A small multi-label audio tagger, trained from scratch: activation gelu, trained on synthetic speech, music and everyday sounds put through simulated rooms and audio effects.
Rows from block 5 of a small multi-label audio tagger, named by matrix and row number. Each number is 500 + 50 x the weight over its row's rms, rounded and kept within 0 to 999. All counts start at 0. Numbers have three digits each.
After each channel's rows are labels from the 100 clips, of 14976, where the channel reaches its highest value: "strongest on" is what is common among them; "loudest band" is the band of the loudest frequency at the time of the peak. Only what is clearly more common there than usual is listed. The data: synthetic speech, music and everyday sounds put through simulated rooms and audio effects. In brackets: how many of the 100.
# c30: last pointwise conv (model.blocks.5.c3.0.weight, 256x256x1), inputs 0-127

c30.152:447480487532488460411601517465431519549474504534550491509528498453472533445462508583534440582528507434528519476486459581534534466414535397521584598558524446454494562564664507549447513448511515556476505521463537478452527564518467586487486461490558495535445489497500535457520521478529467491519508503478440467498510528495547532514573448499436466532524547605436490504452486468527525516480
strongest on: speech (75); reversed (42); bit reduction (36)
loudest band: 500 to 1000 Hz (34)

c30.143:481504496512544597567492558376510455488442502522555484523445418508548506466535547566474532431532511514505511461468519468468491508575462543646531565421526493522419521533501592489406501374488425527435488445527593387523518513474445456496562535489477533507480529490518499545512477552416580534545528499522530490505496558512401500527568572497516505536509512506408363474464590481424464504481
strongest on: far (99); everyday sound (84)
loudest band: 2000 to 4000 Hz (25)

c30.153:435483457499563517593446482461560505517475468525430490459523486506553459452456573578412472459573469475532437409453629615481550545558518482432507485535473487566537519451487440505467461579461471478555605511477505513481557397527563462457466482451448511491415522462395498563536499507472537468538509491534491485487558522547413530493454567496477288492518490480546529493548453535508482504561
strongest on: speech (85)
loudest band: 500 to 1000 Hz (37)

c30.220:522592546475540655468491494464490493527548439492464509473562488527488492486456500598525493415480635423481488513532536603553585565519520393459481497480426462421474485505495459470575517503490492487463517454521511420490502523566519487544400526486542436472497585561556435573520434552583504394548458520490506525473561466388426519539438532586502469527473506455467455517531569446497467508522
strongest on: everyday sound (68); reversed (45)
loudest band: 1000 to 2000 Hz (47)

c30.170:472534459543535563577533546627502519492544492494545473460500515464498503448430464442536411462462506494488489435479537519536505595465577473478504585466565490566553493502473470474578524508433588538416536458414462522446403538507499513471471524441399455483444442478601500486447468542492466586542609488558436448387458503562483431491411398485502448558507377547541527518572486445509491508585
strongest on: distortion (57); speech (56)
loudest band: 500 to 1000 Hz (40)

c30.65:450377416456456450493565490433516579684522510476520550524412487544609478473412529424479514536492558454501552486452452471523475492501544535535455563456419521583487389493529463495525584512505528474433525473476444518562506568515527520481417506476478457537506552387507580493550497443573452491475533488473524498530484465564489452495423490586644510441500421532555541520528584519460537573525
strongest on: band (96); bit reduction (55)
loudest band: 250 to 500 Hz (41)

c30.60:475485525523567505467475477476485464543455482594509586521524507503533467549586505450566462497448486464470528494497456458439495478429499437514420543489513502478494439598519497475503495449543523480416537430572465507531501574563480511511544432558435595484495499530540508497427475517494518469472548515462458481515534499493487458459578461505534545487447540370456480482543530540503475571420
strongest on: bit reduction (33)
loudest band: 4000 to 8000 Hz (27); 2000 to 4000 Hz (27)

c30.72:539550533573487429480469465583541433486522480533495497514484466537467470523465493491543563522439426475501447411561562438443413387466534568514475605506475484427500450541457498520508418589471484624469397546519519498561478467400501454475417516527483496403598456467573531508504400452427561516433512478462555538550521529497521475556516560497513454479421587376552526507544461435549558410550
strongest on: short reverberation (79); everyday sound (60); reverberation time: 0.15 to 0.3 s (40)
loudest band: 4000 to 8000 Hz (28)

c30.247:498539443478491642482469471612468464487577533480539456493544480500556450506606544529484438468542532535552567463536518575496467495465513517550505563521531492557514453478393564470624417498453560530493433498548512516389494476433459421564520444573519560366506465413528436554526470537536470491482487554493607523548522552473467448542517442427475535594427563449454434581494593500517641538412
strongest on: everyday sound (87); telephone band (32)
loudest band: 1000 to 2000 Hz (38)

c30.175:506518522532444625433527402470433436571471477548477490494571506540494612526364590486437538490483476440453499447498492457475462475448418474509463467472498665492502456521539504570582512528530593495483433535497451538485523547448479577524465493534467504424433454410496512550492531511504481488397471492508530514505483508522453446592525525424486567502412434475508469495505486480513519440519
strongest on: everyday sound (53)
loudest band: 1000 to 2000 Hz (28)

c30.166:456567392464463465553505566489482557478602515522485513486425503500517584501473461495600422526547518489481601408595580438593532518485469491502430600558422445464549528545516468431544605560489439529506465497515383390526555444476499544472521463500523549485465492435468461484609539498565492520464466543393452578544490360521572547543414490431418553516473432407543486493456522515505489466431
strongest on: dry (65); everyday sound (64)
loudest band: 1000 to 2000 Hz (31); 2000 to 4000 Hz (27)

c30.249:500490503556461551493428625444448483540411528510606413527488474469496640576531558390474613514535568580548634507556501537445538485485537447449404401471508435439544522481563547549435509546512499474496500460520380446425480507526601488495472555498440520494451462458473491481525484480439435546537438489509488564440584496510616559593489568530576529548525456457502522540433510470482464468538
strongest on: everyday sound (68); telephone band (52)
loudest band: 1000 to 2000 Hz (31)

c30.9:495511389476479542533490545547490545492462447552434512529466491510441639540463498460494542456514419552521525478457446377405686520507456512577526454535542462502616486634493547507530421504496442451474547526566533544440523525524530494518526460499524440573518457439583528472493526544485461461554500450563447490448485474540444461476459493463499533416585493478516570533446468577532546472558
strongest on: wah (84); drums (69); number of effects: 3 or more (37)
loudest band: 1000 to 2000 Hz (47); 2000 to 4000 Hz (25)

c30.110:428471503495511461537485582536473530547513449448543498507439606501570390516500474520558403497524488477590458474467451504477511470556516416543410584469515473473562529494565566552482518510566530431485510551456489518577519514411481507509405484633539418534401541512574545378478577432525464533522460526617584495495477441506537459486528504454470584568475526506498403570545459532500503547497
strongest on: speech (81); far (71); reversed (40); bit reduction (34)
loudest band: 250 to 500 Hz (38)

c30.13:480495421549474563496400471469511456614576514402538458469418584406468532564532432467428505568466606491520566461440392560453525501677571486443480472519474549512542543493631432508588558438504437480542491494578518457509532503468554530577527469535485500574460480530401527468475433455501538411458525561523475502505511552440488516439551524525501476606518514532480478511450497459470531432551
strongest on: long reverberation (83); reverberation time: 1.2 to 2.4 s (52); dropouts (31)
loudest band: 500 to 1000 Hz (34)

c30.70:516508415510403538567522471441495476525469502579445571497534502564445558550523542546519523494514480396485449511484467540464457607599458443489557559424462546536592460587434515492512411548435525503521518507451468465534423519517521487496511453501459458457544463502519472518430453486489452543455496535448498489462471444534610471512477502479483560424462493436502503462472541445551541465439
strongest on: speech (95); bit reduction (40); reversed (32)
loudest band: 500 to 1000 Hz (39)

c30.226:551370429489491456517414665638501550550453460511443508500452515558628539709559567453452565449436532444594502493477500459466488473423552414468548526436489493746475625506493474460620549531452483534510569554499507516428492435535488476501571498549486512521494556461532472529489503499485514529518506468514509481554503541505514515545508568440526523431552494484428560493533501483510526614474
strongest on: band (57); distortion (33); dropouts (31)
loudest band: 250 to 500 Hz (44)

c30.236:445600506490480495616525477447525524515455451520466558503487551573433496423450504520551517414540487486540504462535532643488493434498560415462479471469520584513499438523675506474556559501447355552514482446521415438513418424403453442519535519550429527433499495519464536482457427452551540530466493541537568616535526538475513463557437541483550463453450515492539463421421468448416491587510
strongest on: speech (95); bit reduction (47); dropouts (32)
loudest band: 250 to 500 Hz (35)

c30.255:615472460462487451460533488532476594545550517503534467550440576492553554532521530414415488592482475493549467404505419533486507450511524565426471369495423511582515582505534502506483515467511565503484518425512537449468537432419476549492490407447578443546546483539550474514449469452558453473442538519524520644473433432666533478477453512512519474668520475652467508548499525479530512533439
strongest on: tremolo (55)
loudest band: 250 to 500 Hz (36)

c30.134:533540538478506577504513492511505662466491523596520448485600508570446613480504505474497528505466442538573484524509457406541602506508453435484449470530525611526467469565410404554548446442499446563571548513466498550519448486446504550449416463532484489431446503467487497520467482518483518497495447452484537514508479469451512506481489428503513405525509546588451435383377477470451484448520
strongest on: wah (85); drums (51); number of effects: 3 or more (32)
loudest band: 1000 to 2000 Hz (51)

c30.125:528451517403401446483457432564486482511495556544609528569475452521557462522459505425499492556524525450514555499500527422493464479448506452587491487532481511476514467580608482459471520574454418432545571457476463458471576505601523424467530447545395507570485487506506442512455569501463608556557529540570548539609510467585457452456415509586537617540432499509532433538481544489548468513543
strongest on: short reverberation (73); speech (63); bit reduction (43)
loudest band: 4000 to 8000 Hz (32)

c30.77:540496472452441592584441426460433457545464552406660523596535556450466510420490481555499554537487486491476448552560552541568531539528469477471481488445432482502478519466445524456461515477523610573470452471549531460559525481470506551461538469441437479494539519447525443403477476505562454499557510504494473576546453570548470496475500433490476576546467425595444503466448610516575560489498
strongest on: everyday sound (94); short reverberation (72); reverberation time: 0.15 to 0.3 s (50)
loudest band: 1000 to 2000 Hz (27)

c30.243:552452487465459515487479513485489476488412572460523504487552474527440522538599448529494531471520536477488474490475590566399555552468477512576529512454506498476653655485610468601462576489540466569505443511444473492601510547384499450402469508489411510507471520552474540537477465561490547485485398523514567510481451483452472550558531574426490501469479426555485494483474442450551446437574
strongest on: speech (73); dropouts (32)
loudest band: 4000 to 8000 Hz (29)

c30.192:599559472490573419549458511569615491489530446448547642474446457492523519377507478481493543408520435582498487477560491433479530491480481698510594545468515518494421522495469538486454518485566547499508430457479507498481509465531464457493614446542483501489538480478513461563522458505507520563433578530489600497512487433523489542520489433393535487456524504564527386518441440587412553379451
strongest on: distortion (67); drums (56); chorus (35)
loudest band: 4000 to 8000 Hz (42)

c30.219:484591536485537522574515553482441506473621452537545502506527568463527524545413437371492453488536516484568570474442501424393802637419447483457536499552543486447514447667480515516508474493420513514504428558521471579537493433561483500517465486487438470507519461555431464407601517441501480487422536544498458543498585476550543551483501450461474512514495469481510519466565575472554574519494
strongest on: wah (96); everyday sound (56); number of effects: 3 or more (38)
loudest band: 1000 to 2000 Hz (45)

c30.108:421557428499487617526545579505538555554592404521521537489605449469562475471492466617446512453481547534489482515527495511380488483533560534452439500539465480503541466512475402484539554496573525523456474489463598509493514534481483466466573506489538560497552475516440504504532458528457552512481510569585546514509469505548589524571538449501459536454417473469425518561498460560560473571564
strongest on: everyday sound (99)
loudest band: 1000 to 2000 Hz (25)

c30.179:538505572496448520490422512534496460405456497506517482464572386542494557421425548468488476509408559508516531566482496447470508569583555437528505541503513534559522399577475424461494508503579391601475430481591577544565512431530508413508517536508584577486469437500549501413455563513508436417402557526511514468475539484556549420469495492505543604539522560525586515471530482512500404598448
strongest on: dry (69); band (62)
loudest band: 1000 to 2000 Hz (31)

c30.107:569528484496561491513466467419494519450588460500418490483570431515451514535514520622498574487411597420463517588500470526502440540565462504586482491499531533485513654529485391550423556453376480482380454526541452448518536502528553452519476450424527538514544547505443474532508549499425508511467502532509471449481471625549525429504540576516561588551513515551521537522438486466468541515530
strongest on: long reverberation (68)
loudest band: 1000 to 2000 Hz (26)

c30.169:507434524497570398559495594430436492535545476447447422459416472499591492488542590589523548488478477342544510413550493551542480445444462471508400458487578565479681569566539548487507511523682411526476490548502531471496449530424503524458414535560521485486554467495508595487569473486391458561476505554454489547488485435488501512541513520489510489643485473524523460579476517501516455509502
strongest on: drums (79); ring modulation (58); telephone band (44)
loudest band: 250 to 500 Hz (44)

c30.16:569464515479427498462610492469557581409476558402494565488493566407416516631466474542529540528617499534474434515541537462422579511450415452458449557539564484559516532547555664413544571549488578562497474570431485609502455475466548548522560426511556522569464500460519452553436488495479487536481499526423430465542476560506468582490470512504539414461537508549513442553427552618518461447528
strongest on: everyday sound (85)
loudest band: 1000 to 2000 Hz (36); 2000 to 4000 Hz (31)

c30.173:412522522548532536507532476460488438503493533509490482476447539527520608548478480422473479603454557489575541608500548529532484494540560524431490496506482492419500475493467466514511551480498570492454553407465522528382509557459517472489536479412538505589501455415430512541578520578514474520472579601504529500474523401471462553569453384435492514536527479475509480573456461536531549456494
strongest on: everyday sound (71); reversed (48)
loudest band: 1000 to 2000 Hz (27)

c30.53:459426445460399568597456419511439559435488473524539506469539520511454412462558490515544513470489526531487537462487621478469571394411516446611431426510509493573571550542506407506471562531500522546515491531462638505475463514580535510526513475536547460501561550454545492542555540495480491474479582478523586486419496400547509540482484470465413488497527462500524443421507450539532514489541
strongest on: short reverberation (92); everyday sound (76); reverberation time: 0.15 to 0.3 s (63)
loudest band: 2000 to 4000 Hz (31)

c30.161:548617487531509569557559509465518539602503480515535516600535482489527516493364496501470497524466434415544498424420521528589707537533432540509470502458454465444471449521474467491471458519542537476443455517551448484469456512500484496487472474504540532480472460447566466460459513525492466529545452505458541512573526447553600482513452445430556519450501406430457451445527519497540479565417
strongest on: wah (84); distance: near (66); number of effects: 3 or more (48)
loudest band: 1000 to 2000 Hz (47)

c30.190:497465548489503471474476523570488471422571559452538530388533459561572567549499609516476483545494468472509490505459504458537511501458552500539438578554440508472439485485485590411560450502464505453530523556544564400537463470492596440519516463534445530445523510492497514518519500458498529487494425527521481542544528473467485451556569447492490410512487580435480606496530459531591562476502
strongest on: short reverberation (77); everyday sound (60); reverberation time: 0.15 to 0.3 s (53)
loudest band: 500 to 1000 Hz (36)

c30.209:490478515455568459456545491555488525546523509512412512524447427456512454505472454469453490524538466546466497473505517528526520480570543505493506429474505485533548464549517534563484549400492492464503477531510486441534521493493530517507482405585535441503435436561437495540509419502474537444524504555502571471543521493558514452537527460465536460539482543482411476508471476594503541505515
strongest on: speech (89); bit reduction (33)
loudest band: 500 to 1000 Hz (50)

c30.6:565519493573468546553595578586475467447489424473563553469423459503476494497463564464477465552426594545487582535584490545509523487516504525494465558506604544516534461460623437496628449543503595449393473502520475547513503453513523536560544471466541537462575435437521516547512563495453504493533546509436510410461503522501451404580485584462388534529583450436532469500458496396550540419504
strongest on: dry (58); speech (52)
loudest band: 4000 to 8000 Hz (42)

c30.254:513505410513453592530615494505439401464539531460595505561520568466555503605535405542535478414472512543492491518525580513568545508513560505527449511493509479499539538476548549513527522487509413576423446524455499557411484515451496502456456515486498497489431469475502539473512466488461588533554516441464450480490609524492624559460582516477477599473450521500565507429461427512481507465563
strongest on: everyday sound (90); tremolo (61)
loudest band: 2000 to 4000 Hz (26); 1000 to 2000 Hz (26)

c30.130:461456537497421462513523484434455453514609469524549513588503535547495603470543477511506544514515437479434541363459556443482557582561521509460475588491588491564509493440510443471470544528457586435509479557449449519537424533532584472525499538470431516604580524479536506543566541583489518488508475567412572545554526483499541484488440434588478518494543438498441584482428498485404458523493
strongest on: band (64); dry (42)
loudest band: 500 to 1000 Hz (34)

c30.149:468516437536456508587456536536467471565577472537551496503530447594597325446542522429541481437446427521440492495601543439597410473652482460471491485600519517544527402501531454546609421530575347556429534554496492515573484534540529545581481529478490484530453459442555429443481463537420424502425481506487583475523512475555518476485558500404537513582570465525464498482503467517477490519506
strongest on: bit reduction (76); speech (63); number of effects: 3 or more (39)
loudest band: 500 to 1000 Hz (37)

c30.111:620537472524505501476458505560458507450523438543516449459478453451509582568608514415501446598476494415453498533576432457647579757473449493507557565486360469511438398581597493483593495453514497507490542551478490559493413478492522509429543460422497489516517442453455445379524484518418472552513507498570558512429508462533474483465551542467497527483454467501559481468496493509500565509417
strongest on: wah (89); everyday sound (77)
loudest band: 1000 to 2000 Hz (60)

c30.1:602612519483536441485535527490598553704513490499455522445500439445582456596511525485485467481554436461453468505543591533542545531487542437537417460558507493519602520423457556472602476466493458498460408442505470439464563433450389554459582446532517525442528505500537484525421444586467521482484538487529478442521531483451481490562487484459496427504559562464548456515496555530520455429574
strongest on: long reverberation (68); band (67); reverberation time: 1.2 to 2.4 s (47); bit reduction (34)
loudest band: 250 to 500 Hz (35)

c30.45:481479549697435518503544527588535435588522559505516605524473533516579432479590563466464442521529343522534428475581502504546478465511451493614584588465430477507519462562447483516565445573626444472562505482444468461433588469539426414498513464479427462520563559526501430495512442508395427492465529501545559557492485552524503547433521469474532459634532468502469533573482549518446531500533
strongest on: far (73); bit reduction (67); number of effects: 3 or more (30)
loudest band: 4000 to 8000 Hz (27)

c30.17:511432500481536460490498568512608440488425468482506414486530490504498513504520474453476480408538555473538529499547456491476536511560561558615554533347506522487655525411487540459467458583452449458495503515589488501492540477477438500499441444569421557530385482456510426473477461444428602458549490445528417515488494487541483494420534535456488512482605511488501492587431556473470452431478
strongest on: bit reduction (31)
loudest band: 4000 to 8000 Hz (28)

c30.171:428478521526522426549459512523493542494498477369579591484446521501568481523506493529627550558442537504424459489683448478401517483540484566467583465556473565573588449498641453545428487524593514413556531548503462523476506562478614482552512480526433470558487510503477424512476503476439544469493515443489519456547455456498458478545541515571426444581497460390551486486437573439505521540501
strongest on: reversed (74); speech (55)
loudest band: 4000 to 8000 Hz (33)

c30.240:575533484392460473472520515430631545531495496520499448571499491594552459439495499545563527515535438489504520483561435472522509497491534544501549533543460601470526536506495519500468499487484534607462600640462482450568505546494475481443526710536540415502621528558526477527488521535523519506456550485467523539593422451438500507482455566563559468496505542497475532495439563461464450520512
strongest on: speech (93); bit reduction (36); dropouts (35)
loudest band: 250 to 500 Hz (46)

c30.112:494578548522441509476557519561567498566550567494507533514439513555507514464459485484472486483541559391469533547515527533490671516484479557518468486520520428395541518555506441609494483438499508515505428448439490520525508460529477508461493575456524565553509537488567451433511534450513472481518504499465502515457420504505447484581513452511452513396372470529569501506505505562461460622575
strongest on: wah (73); everyday sound (61); number of effects: 3 or more (42)
loudest band: 1000 to 2000 Hz (45)

c30.223:518466500595498493532370462532521490512468571519496532500475549588495414468605539531463532435473398463479477574375575483466516413449466499438507525455432583532462586521539564525458485484575421530451447506463441528502444491485488489597463485442470448507456518475512436472522565460488402514484551508511460521501517541554586452519433516405530526455471473579473551475460507531468482446597
strongest on: speech (95); bit reduction (65)
loudest band: 500 to 1000 Hz (61)

c30.172:557526548529555449563469518540442560518585429482492474482560442518505521466641580414545522446510554528462581564569471402546596532525533410520433516546558518487445544603514475499553511430517457486404515419574457531561443543492467493448493447469515465436560470463509441484439450501426528450543399476490454409447487486628472408447455473487508545472497503477499556448527553432520526535461
strongest on: wah (83); speech (59); distortion (33)
loudest band: 500 to 1000 Hz (47); 1000 to 2000 Hz (25)